From a checkpoint of a small spectrogram enhancement model.
Training: soap at rate 0.0011, 7700 steps, batches of 64.
Rows from block 6, named by matrix and row number. Rows with one number belong to one channel. Each number is 128 + 32 x the weight over its row's rms, rounded and kept within 0 to 255. All counts start at 0. Numbers have three digits each. After the name is the row's rms in percent of the matrix's.
# convs1: first pointwise conv (model.decb.0.0.convs.1.weight, 96x192x1x1, standardized in use), inputs 48-95
# convs3: second pointwise conv (model.decb.0.0.convs.3.weight, 96x96x1x1, standardized in use, transposed), outputs 48-95
convs1.0 122:192135138153128136119107205111191085149155137134147160105129124169126118148200119167144125124185137074178069083101070129173157111100158101105123
convs3.0 109:114090163110089099048126186114153128147162107132186165107204118121109168128115174173110081086172100159106112105124110107087177129136090119152102
convs1.1 111:127099122186156065115133104178086106177090114096097095096146073153119116150084185117151155147197103085185115158102154117160123184147073118136147
convs3.1 108:146121144133114152138070118115138082114216172189114134145137093124171131138112185140115127108204159099153092084141127166104146122122093118082137
convs1.2 094:199123123127118179134115165148207050139189085075121140111162101050157112088069119154158142118093124118155143066124160109111135090122163181128140
convs3.2 103:108113119109115099034075158171217085086126094120112128131186193108155116119125127113153056143127105101111098143131189093143112094129118096093079
convs1.3 098:114162116102192144125070107106097119146123158070203141068170088081162116081153155114145145169143158166171129100139130069124171105143165110129186
convs3.3 100:112136157160109146118075142132101191097182106125165182093171131140095149152104147100136151116117125095136082102075129151131158105169114154147179
convs1.4 117:162112255139116122104090143122122079096094142131177164129131118129152124113062110162144140136102143127168095085163078138124118125119110127163116
convs3.4 112:143153172117108100083099111125201107040187135039105128137178085134116150131067160148188132074138135145160098102152127110110138122132073110146088
convs1.5 099:160020117185206085111086160150116111177106104126221101090171178118117110141089216213125106113106125111109164133125116193084087188125119142140112
convs3.5 110:101150097076099119189123113092165089088126110093087114137124213125090113140103110142136112162088096150163102109139163137136158141126099150125151
convs1.6 103:148117114133064114153084108120179145100121093087143123159163176173142111159180159055125098128129147096145202158075136141137090178093073162079045
convs3.6 100:098153158124147129111206145090155174119168124121209150125151170103133154159109096157140092025090122095179140107105167134059138149134164124166179
convs1.7 112:146066092145142116183102155189242169137084121101122105140166120115116158104159115080124155154092129102147083096041105131136085134170138137114141
convs3.7 085:160142165120131123154122124164122085144013127105125115127061129146151107101163142150102107133087125129147089102118205106134160145125026117092170
convs1.8 095:122132130099073159133102077191128118144131160080108067134117125117130164168150105090093197084141112130133173135117087187195128102124145129109157
convs3.8 110:124123096142152127131185145156083127125112161170085138114158172143104159119093079096097075140086132137109126157115185157122084096134221185112160
convs1.9 067:138073163079154065059085080216088113097110105116103132056145108042187177162140116123158231127121127239079134129215122092139121167073114139124077
convs3.9 082:038093109175178228105149139179164074146144174130157074144102140063143133125146119175091164148129117133101168116119173172140157165132131122149147
convs1.10 114:181165104059138142122092107120108179148137086144146098177142083142192172147181135131171117111110150103152108125121108190152122114095115141115148
convs3.10 119:107102073085168150110156076126118156151122125114200141118111153127129085140124154120101158081132114152113095108109114126182108141127144205125126
convs1.11 115:113093132202117140100128133144133095044153121140120124181149111130106077168128151109144064128091133190120145139085114116168111113135105175089144
convs3.11 096:142148158163147097142068109150165197149100134117143131134107066130158095141157137130137102142145137170116131166082144102097165129094141166129075
convs1.12 101:156157058080127116149091135150124108126125144105107236133116122135188146162090127132133155114133112128127195070158159116000088120081124132187103
convs3.12 110:063130156159061121148160213153125119154125131134117119127152200120176154067151125076093063120129118112071111102130163180119157078127133086152140
convs1.13 060:096126164055188072093099119176133107128115108104101111075106124022203180126051158131152233120140127155059152136243140121134110119015138148128010
convs3.13 092:071121132125128118244099138147220118075114128082150145129120143127130098047122166121153178129105153089144158080122167156205129124119070129113144
convs1.14 077:167160163089116137210090096200053124144078129105146110114100159090195171104084133175159206106105130164122114156163133093189138132099096109164098
convs3.14 086:098144156135179109109127114138178188096146132096138083122174079130125105128129050158112133136083133117060128149129113109086138138122063146091062
convs1.15 102:161126130179055105132117110127157112115122103079143152092148142070194168132109185178086166123168172096129102086166076114202101099113126093125122
convs3.15 109:144144120123082121116114084094150124128145121083107102155123125157167128141174117101098175171119130113092113071142098124123131087090146086194127
convs1.16 124:077169125090116132083101229149107152138131161099129169113170107140136156117168165139144108136121140160123154148110114110143152110095017147157163
convs3.16 115:118125187128122132098075150137110139157108117088134069128083120150109130189131116098126122148096117159088164192095104191105147123116188111126081
convs1.17 101:082069180109181165096114156151102088134114158149114141093192131186116151121085117159188111141088105136154083100127149216096104226167158166086161
convs3.17 109:070147095136161130178121117129124096111140071156126135064119116152123161183117173097098126171074080134141143151102105100186130099189088133116054
convs1.18 115:024134117148140116130103140094100143194123155109094086157123109130141157112138205116117149134124138122149128093161082120165198164126173137181068
convs3.18 099:143156089081151104088180126121125156153191135138181112122180121135162142125118148089143140103150130107114093116150108168152104101116047170144141
convs1.19 097:119195126116159145084103104150191181142083180162114106134083186160197150144112136079199156110140178167099141118091126117128084100109092176185137
convs3.19 115:194074155149113092130094149123140123135120148116139065166104168104070102140152098111169139134142187135122117153170158032083095114105199104129172
convs1.20 107:152090170083084145149114085174157124164119186085145109080093157073163174138105117182133117115112113076157077149104114077077141109102124098126123
convs3.20 085:112152177140186145110220146109058094121106119098129120128132196138132113156153045146139134076108130118145148069105179150057175086125148102174066
convs1.21 101:151086117138156081107099077187065101090081171118163095098055109123130165157104134102146171112142105131127091136146142103081158113162110169161109
convs3.21 087:167148099115151142200093112105191124049151122080104107125129058129122139102159174119118163071071120129079090091105083135206107086124051145105073
convs1.22 093:173185130124093126147122053171157084159154173122067121177080040125147193130102143179186137116164106210110102148139095058139100151115159134142096
convs3.22 111:106180143110114068128061111117084128151130147144100174116155148150180090071185048159142147139054134184181111119109137134132100113128131099048102
convs1.23 109:130116097136108149140195080130104096154097127092072059172093115147142132096155104148165114188121135118144126156166165115129129127152126122113202
convs3.23 112:139136138132114088145123141157109117164104197111095135141100061109151101107139130109115172127118135181095046116108176123178119101106105143159137
convs1.24 109:102158095131093106175088162142083164148068122142123130114117089107163124122095130149130147189077097140116126171112177164118145149053163103144137
convs3.24 086:089118075130169127125191140116195129115116130132164119130119117159076170144164120177104027168148108113122086162126170128067103177116144170092119
convs1.25 115:111129127145116129137095130184101105060158098140108229095126108137143109168151082145172143125151109125098073127136220083086087089077146164129140
convs3.25 116:154102110140149123169111117092076072100105133140137102129109131136171087174098065142124105085136132129175107113121118124156089039128081111171112
convs1.26 105:171116137156130091097149140112097154111150105127136147083172127145206124155186190086126128116120101169134037100087061099128132094179062115142164
convs3.26 109:128127105143146127129234101161057159092146105152156113125128092119088146123125124183091110084064157175115138113118129136084130151141124144102088
convs1.27 112:182179093111141080165134175061093170130128170143095158121071067110161124169142115108140089129151124087128062098117126102193108129134126121137112
convs3.27 101:121133131120149088150112106138103141094071139118130133132100102164153080173065115067194114077134084111133106072137050112110098112118135130106110
convs1.28 105:239120147095122129173092137117159140190120117146075154093111163100164105120162162173098114166080086113157087125148107139090166101117159186131115
convs3.28 105:117185133098138047147048155126091136193063160152099145145131119118145080111077106154135160093080119098128200102085128138152124070116130162129136
convs1.29 088:115204147070063172183178150082123169141150127086123114107134131083127241134056101150122070154097120038166160149135103120157132130102172106142117
convs3.29 086:151156154159112161128204157148133117117118179162199081149157108105146126162191120116148163174131114117183168143131099194112110132108131105155072
convs1.30 100:122144106032138150179104134081162167105136161116119088122122116181139146084143126217119083178122073130121097170102144108153104090128105107129129
convs3.30 099:154127114116110111180144176151164112142084134163107125126168061156125102107088205085116145100144104144120156071098190141097106157112099097168093
convs1.31 115:061129077115110122065119150111201148104101173113123140127111123135155173105179161182122126101124117087146171084122099070089148106107152061060160
convs3.31 107:112165169132103129119085147161141138130143110074192122111108197124150146153038144157116135065121088095111158157078178169175125128129069116189122
convs1.32 102:151181120135070100126133130107114124139133118105161148130096138149155131169176142240093124158131140091131111090078127139085162100138095100138128
convs3.32 099:088140058100096162118169141092104163154173135187081121105132115125155080043101154132123151104125122130170079116117158118188180170141089131145059
convs1.33 098:091082174119109106145165109165214097185129077062132128127130148103181141132125191125174129119141155166127110116151179153143096150098070120148093
convs3.33 109:149160080124177119197138159151076122085162145135065132132190105099171127090157117088141106164119158118185114068102091193115126085122063061140181
convs1.34 101:162100154094141095146127171196174127156104081160122099104136133156160115092150168151085108120099122120108136111159146091122137173142150180188071
convs3.34 098:130143125104076103091090043146143086101085132112155130161159187138152113132139095171149108099074139115108118112129051161133168114132075080160106
convs1.35 102:108160134169133155173084169075206141155131157127103118117169159116143152161090126152194165156049175105070081143105157207132084109206074159115107
convs3.35 094:156082086173132132117106117128180071137069185063131139138109090071157117112153090108104159134167112144098183134174127113098082130123143169127102
convs1.36 103:134109123163124183122135133060168067152107133063157097121144117150186100176125165153114074161156074072129137147102155138115112155065154119165083
convs3.36 116:107097155162105138118115063158141084126132179151142166168088125078119106144135122091160183141128144149155094147171132132136063077087130097107145
convs1.37 091:172115118125086111155099226083074172072193103084180111118145168140123183125124146092137134093174113099142113170073078136183106098123134115167179
convs3.37 087:157108148083116121069149133150121149214182153132184204126074100157143128125126082151146171094161161162111140117161129088091194144112137118184069
convs1.38 123:097141069097112085122134061182131109077132126116178082117100131098146130131140164156136139108124096126150153176121122141000220135127184138126088
convs3.38 120:098148182177145130149111171135080177109149112176116130131112135085133133132107114132058071147119135132123141122118114172094117160138120074126127
convs1.39 103:056134082101070139141130165101134106152132078148148145128130176142138144049070116112085075148089089158167135113141148130124184173123116150129089
convs3.39 097:121157094165059079136158074117162086119137139143110127140092151143132118131097149156152119146132142081183126139113155158054127132110147132098119
convs1.40 105:163082120099109105215123087106147146194137082129146130098127162127155167101103154156128133149106146080113131123138216180124127170188139135147130
convs3.40 098:146122141072081092099078163092176158078104073088177152122092060149118096052169121148124109082078136089158074105117144119045113126109179144131137
convs1.41 079:176163163090170139162106096171148109158167084143079108185119142110202204102063110153103137141128115098123157132232157121115144118129182122130046
convs3.41 072:086131085120118104071126151087062141040152135136125138136116101153157112066177127173161100229118135110157119135138080154200132115118141102147161
convs1.42 116:159164132112121091160096140127142140138061111132097080208139080171124217096154146109131105169115077131124153131138116161104103163137135128157153
convs3.42 097:060135058094172129117097113121043095138108134132172110146145031143130096151123132153138123125131152134140129130120159055063152074107114085116091
convs1.43 101:202114091152147157146082157136102145079146083117100065147171121169153143142090185101157095064227149113157108135129102120102130086081103147125189
convs3.43 089:194126105223102117142139158140088126153154143111095196151129094130198108164122146159148158158132154171082118143155164146082157103095206085105074
convs1.44 113:108074094172095099150122136123171134191125085149083187091093146114118150130104176074125089141135141100155116136160059129188124176166151146156163
convs3.44 098:124120125177160118151080140176076071176188156149149122117179152159146124112125110074052179172109141140142119096071108098101146096111084157162107
convs1.45 098:161136061085134133083138083094104138142135061112134060187061117190098183152076146082129105189141122122114088104159153164123146061077142134101088
convs3.45 104:117187123134140106108072123101095132097151120165111194137118126145123110158148154138096124138139123169123162156138165127030075120133136175168051
convs1.46 099:151120086117127160143082107079135081115173109146097072126120142173118116153093080089097137117056126087133070116149140133130120156102149155080073
convs3.46 092:099143127082168143159118137116103180056137150153154154131140124157167128189137143149112149131123092159120070108109166157108079212116116134123074
convs1.47 102:189190099076064153130128125110175162169157113116132127067169119163150093134090161101117098073123130126160143107122110157160167155151081146189112
convs3.47 099:200129104139104112047187060085106120195098150100127130132079158114155112107138112185124142083110095073169166105128143117141171149157170110099157
convs1.48 087:145154186107116064133152174209084118073097077110098139120112134137165148115144081166112172118081169144137079137090155154160118145113110123114115
convs3.48 091:162128086210163117118081167113117127202123153125122079127208117112121102148157101157183136126091119068069154169089156162185120106132130129128054
convs1.49 110:098106216168137119151130198167104147126100142143132033124109146108179103213138142100115108076086098183111070104184107112156081093139161138170134
convs3.49 088:136109051179158117125211134076139079111097129082142102128109099181156120122079132124134141159098145148081079166128166131114035122118142090062093
convs1.50 100:094159146105176114135184129076101140081112180134139186172110156111144158096159114149155138085126158144133106117145096135152105104137120119152116
convs3.50 062:083167175095124104168123122141123152119101149147149125125065189165150133088135154115140180189095117096077078130134188109093151160122153125209125
convs1.51 128:109130190146128187076111140082144091082155123117138157085175108155122023121160112107146096099128107131191124120099166132151134123142128182176165
convs3.51 122:144128106056157120101148155124161133137126116159109151090129073138100134146152099129129127160141091104087137074090094090159156210134105143119138
convs1.52 109:150173198077094187111145156180135136136123125148148114192098129104150171176107133142181158119185119024077103112081132121184174145073100156100094
convs3.52 106:107160137134111064190134099153102208082080142179112131154141140169053109172135166169057078127146131159155098167135162169094153062104126160108095
convs1.53 097:141132130150167160105114122163140193167113239175116116145104152140166125106121130142162058095128093170153119056147144207106155103144142170117131
convs3.53 108:132157107146099145119139158130168169123166115203118155137186157164179106082111140125155153113137117134109149139104226148144177170141161184144069
convs1.54 096:133167224081137122142136040179173141124147183159176170132107083129160070110151138096160146127204101155124159139123131175126162146129072078115110
convs3.54 108:145132106158111122190194193125144098101027128081127115126171161117098149072087150102190124113113129127083110135127149189208168144131135108129082
convs1.55 102:121096113094062113139077115088146055148145092162118105134109119155120146111098127169151120182105115143046116160155122141121080197122132122170133
convs3.55 104:112159201186228102197104121095110175142121140088160152116129090172174184134131135096110182159110136124153182114136165142064160060125120114168115
convs1.56 114:146103136115094153079146134116194165111160150161125130169158130092139142116244075087131136145129151134165136113142125107062038156143102121139124
convs3.56 107:114129195073175122120137149116117156156115137098057126134126196179126133186185120082140111149110145101219127113108147133142099136117130078098097
convs1.57 069:105100182156151067160183127205122154137059101126133115121152100156134150148096153131166174128142091084186119128161147143142128162091124108110167
convs3.57 074:136146086099138094164143178115032148108105129081163121124127184144169110077082139151135148118091145162094179143127068105046141112123192112124185
convs1.58 113:075087117136176134057116146111115145143157185146091162188163130156150062069112118182074128155105138092157090112088119120099112088109051178157189
convs3.58 121:137118148120068151128192116118071140140162112067169050128121143135109106102079101181106101158081142164071165128097108155125125128126104096113123
convs1.59 090:144133030152105095099187160107102161127125214140104146147130149178157092074174128148104108118095124138163098162068118059146124081138121119129137
convs3.59 096:131107082154065145157119066110097128131167108136174096110168083129130149189148148090147144111060126116103137105147126179083101151131124138095121
convs1.60 102:110147119115103070094133103127158150123152163172134168116150122140141101139133135116116124104097114126114074171115170126131165127151157148192087
convs3.60 099:153162158085145136209134192135066106169157103096132154123066141161136170076218136062070112095113129150078084173087131173102086123124135129165077
convs1.61 080:116133157140146073177177147149138122111095159055157139148125127148190190172103107095133200157124120079169134105140143119152120016058100144128161
convs3.61 058:102146100103161101211218176140147093121103138129132069126192147140119104145143111112124093136116138069102141088117134150124106194120138131171081
convs1.62 096:077067117165143099143140183113093128153140067149170086111159134192159169156147176198101136114183156116130121178126126117112132075170085080162147
convs3.62 108:137137127081127126074122160093086115140108070162110060128113127132092141140097145070173076129094117082072145163144107130129093143123150148045094
convs1.63 112:127098200090095166124140187122088194086064194085118114088121127155126126107081195104107079141143138107102112126173081158167074098082089174162144
convs3.63 122:168110130178118156162165119087176125119073105092093063136151192141179167197136129118217058144119131082090120076117123218130150133132088136100160
convs1.64 071:128148127057112238114007140116139135107152155144137131154130142113107105101152124123093072132142143186090156126201137117144139214134110141112081
convs3.64 078:122150152121158109115124145131155168083113123121074153125109185129121127125072139089066153150103127172097192021108175145173153080126118127105187
convs1.65 107:114140203075077135166162121111142190144129102104176116172107117164159165114108093091101192144163115142131138083117091169127082081114097148091179
convs3.65 108:175126106178102128121115109093236120199101116133122125127101114169148122088163137079159173134141129101167093098133166081127120150109150075162144
convs1.66 117:107095144105153167103110199132119136173154111088114139162110157147114116186189209131135142087160124120133125087134144125116100090110159139083142
convs3.66 091:138103077158137125145100175109144162113089161161068137139217122123121067140150157157144147071151132134166079086144148162157130147126143147130111
convs1.67 111:155168123189106151128131190124059069103119103190102135163157171173176159169081084146150119100067158073080076090070116151109073107197105166109182
convs3.67 101:156142137150146148147031158177128107168141122146090140143131156138182113126172088232107138094131112127179122143082133119138114109136191123159119
convs1.68 105:158126173138121150126072058127150128170121131130166096096113094182076146057170150131166142185160103148133118162153150101086196094089146135148150
convs3.68 103:087148110174109117143197091132138152129073121138094108131126198148139123084084120148105217169069090098102112183140087217085122086124133153101181
convs1.69 102:116074168104184135146108082143072131141086128122150134153136121123122153078160109143127103172156118125129098157145155130122163191111100188107126
convs3.69 096:084149177047122087080165131119128068144017119088129130129070189165131069136163142139083137137099130162101127078107093107158129179121123112162076
convs1.70 103:074053138127101098120134154125097109099095054136110164117123087176179152160094102058115138124139102120146101164082127117104115091152085057131098
convs3.70 100:149110116159160128152143115178130077189083151123085134114184121115187140114079070164129137083131131158200142202096119096186152151120145116078096
convs1.71 060:105120179124069073152157146150106148115101146140160118091125074156163158119140144139142237132125103134126086134234140175125108100067156107120085
convs3.71 095:121134121083168113157017159152099098123188128140196113122074078136144153092170124169082059115093129144139106120134063150169139086121125073126103
convs1.72 059:142137083126152122139107138103103085116097182130173113100125097147100107209194098123100130085099096186160152125216077114162104092163124134112106
convs3.72 097:113156119149161100120139148157167127164100117166101166118155152157118159078133160195085134169127121164143138168117207122163144120125090123095064
convs1.73 060:099110111120157112121121089158149109082163179112192086233087147123097129172154169132162128124079128211162174130255122082107103080126160147111144
convs3.73 081:092150130174098109105112101126111208149085128153054073123133111131147105150124128204168131199114116116090189124123177146191175071125118110137184
convs1.74 116:126134188111149081172078131137089082107051173137099137117105064130132099122080152156135092091203116162142078129133124100117081117173154129100133
convs3.74 112:136127095104123109096127168089086130113147115152093142108147148149129150104125073111161100099077109112078051094133133098100119160124110071098108
convs1.75 076:120117131134165144098115109137104121103084166107175136125111058084122135191146117086155190063124093131131188099157025119153081112136109150138080
convs3.75 092:141133138117184163080159162151148118136164131054078067128079070129133188115106180146182185088102155162100153163103142108125127128123106129131119
convs1.76 093:113123075128122047129103078125108118187072074094079150072096114109127134150130181111169148149150101154142132160196124124142116106147082209128133
convs3.76 087:125165084098131115146052145118188145079102155141127136123102158153140159068087120168183115163102150112124075178115124124046181134128147164162097
convs1.77 055:053102115138121165119116145092133065133151106057210100165159109103127095148164170159148121121147120207157164123255126117114136094147125137108079
convs3.77 096:103124108171148130082174115092141137124093119115171142118099038094084135149167145147122095210143085088083193141108110122113180170135139157155097
convs1.78 104:210158117124203109097181088116114074131106202125088095064121128164194132119170139141126154085090115082079040131155120098145155103080123148168113
convs3.78 102:152136157182132125194143145143171141161144186144087129157100135091124122097167130176099105110159185160092142113136154169074120132087135174162129
convs1.79 094:110136076176130072222077136139116102111050121144100109131107202054085140186143112112158121110095098156105078158161151142120087157150120105124157
convs3.79 099:154118122072116067178196155108108129139106141123150147108167127141108104142115121129158123128103143102141147143112219153088184120093081119108188
convs1.80 087:134179112137158142117126189140184082119122088149139183116102123076128115102144097122211202117136088109102133091161162080171146130127118089113136
convs3.80 101:041094146109110072111176143129237112167131139070134098137116106140143142138125145148172178122142113157114148085117132126129195169112159143166127
convs1.81 088:153145178100159055107122096150081171158064188107154132119077145171098113169106101140147139112095153183124163096160065142168153168078169145128099
convs3.81 088:151131191079099132163152131131062141187117134141088147128171098172118131163161124089193122136108130127036119158115143163106118177120169104177177
convs1.82 114:163150205121129100127115179147132071114109135130119089163118077134150119158170148138117150190140113112125177107149139069038111099144150150105096
convs3.82 104:130122123172096139187108122143150114123171167116146178149090140087124158121132118072114173146178160131140097167151076126085140109124114083168053
convs1.83 103:077114154089167170131117105128112119155078120090165137128112097137151135157123142125186089093093119115099104094194070171126157189123152081089133
convs3.83 093:145087155142101148112140068187177132061102124172131195170152172136122100207129130144146156122123169155110123170102129117167166123064172138098112
convs1.84 110:162160100078131131121114101125177131138082147137221117097103104133063118153097195133161092094183100145145129127161177109161139157130160113175042
convs3.84 109:089109145121131203083102081124126116150136176105153126115062138089107126089121169105129131201150100133167061126137145142164126117090147149075144
convs1.85 111:173101149164163112148099163157104057078128127104101077109047103126084169149137183176131111097130093102121136099134158127132176122127134098097129
convs3.85 103:127114158157131150113090132116126114153164155092118139138124141088080160147173142112112100174169137089113177117193111054130147174144078125175090
convs1.86 090:150139090128152078138083148138107103087062149124163129109119097134099126098140092120160148133168087150147098091168154116081100103134131128158089
convs3.86 083:139139175092137121078127156112085113112168133115134130123069255139165154112145126151072158160146111113148064171148132080157123108125177071140223
convs1.87 090:142149136129115128133097149163093133128126228128191142130113098080133179115149115088217119147090103108124116061156147140070126079119142095130034
convs3.87 109:052142135115120106090150175085178169132086142134073173135142128136066133115134191124194110108138131151107125130105125145153174137112154172154138
convs1.88 063:105094118147118131128105129122126073127124204079142125162152126069096156157188160144118098100125138176113105108214128068121118077155101117092092
convs3.88 081:193172171122137123133146126141185162073099121162119125145103111163177127123144054111136151148067114114072090105104168116106126144131089143078135
convs1.89 084:086109152058114202120118119111142130112105200056165132151143114202145056143180151161108140108126081166151181112199065095159126139080118153127045
convs3.89 102:072118153114130109113067115096084203123149157117105095134089142132099102072056132161161124185163109146193117098165157066108123119122175081153131
convs1.90 106:114111107155117132129092128130138106128076129104080197108081209118136120181138136113171132125186115116161225089124184098069107133178163136111108
convs3.90 111:126107109130134173096164074114236116149139171147088092141082136094094146112124077078071175098112139187116169134136176091146103102122125127144122
convs1.91 079:122122154077145125158099107139068154089108172095166115125089124103166126154175137164187134106092123178151147150211066108089218101150149115172080
convs3.91 085:112103120147151069098080117162157142130122128110129093126155033086176167081138206100146174137158113166171148166146145093157125045118121114081140
convs1.92 099:096147178113072134081086113152086162160101065093210152121126095083102148190106168149148176114186098095115086129104103164133129115162055176130061
convs3.92 101:169131168182145122077119155142189113137169131156070125138093182165157132152104114124116122095137174183137177104140118158100190114141171088105137
convs1.93 107:125142106128091132144121071111159091089143077114112193117137089100083145138143148119116109090108148135108113159110076114117112148114131131106104
convs3.93 110:071149061102119110058153095118105144125130088137102097109135105131099120115088185159165142200130094120089114173119136094137160081158111116147104
convs1.94 092:110140116121153099115098154105194053112105068128094122139084102098165121165141138201106108134167110140165091120174229127076141091137141086115120
convs3.94 097:197108065174194151172036078137122137134110161086061163124095197140167145119115136145049133103114142144098119116131114098121132083129067132098088
convs1.95 101:152098153130111040180091060163139161124103106099083131111074215115169142129122176126151118147105169142117170129119103112100123140138126189145126
convs3.95 097:136141160180110137068138139133095160206104128172166207123116049154126173124127116148176115130101135104138172180081073067090150164125191071141128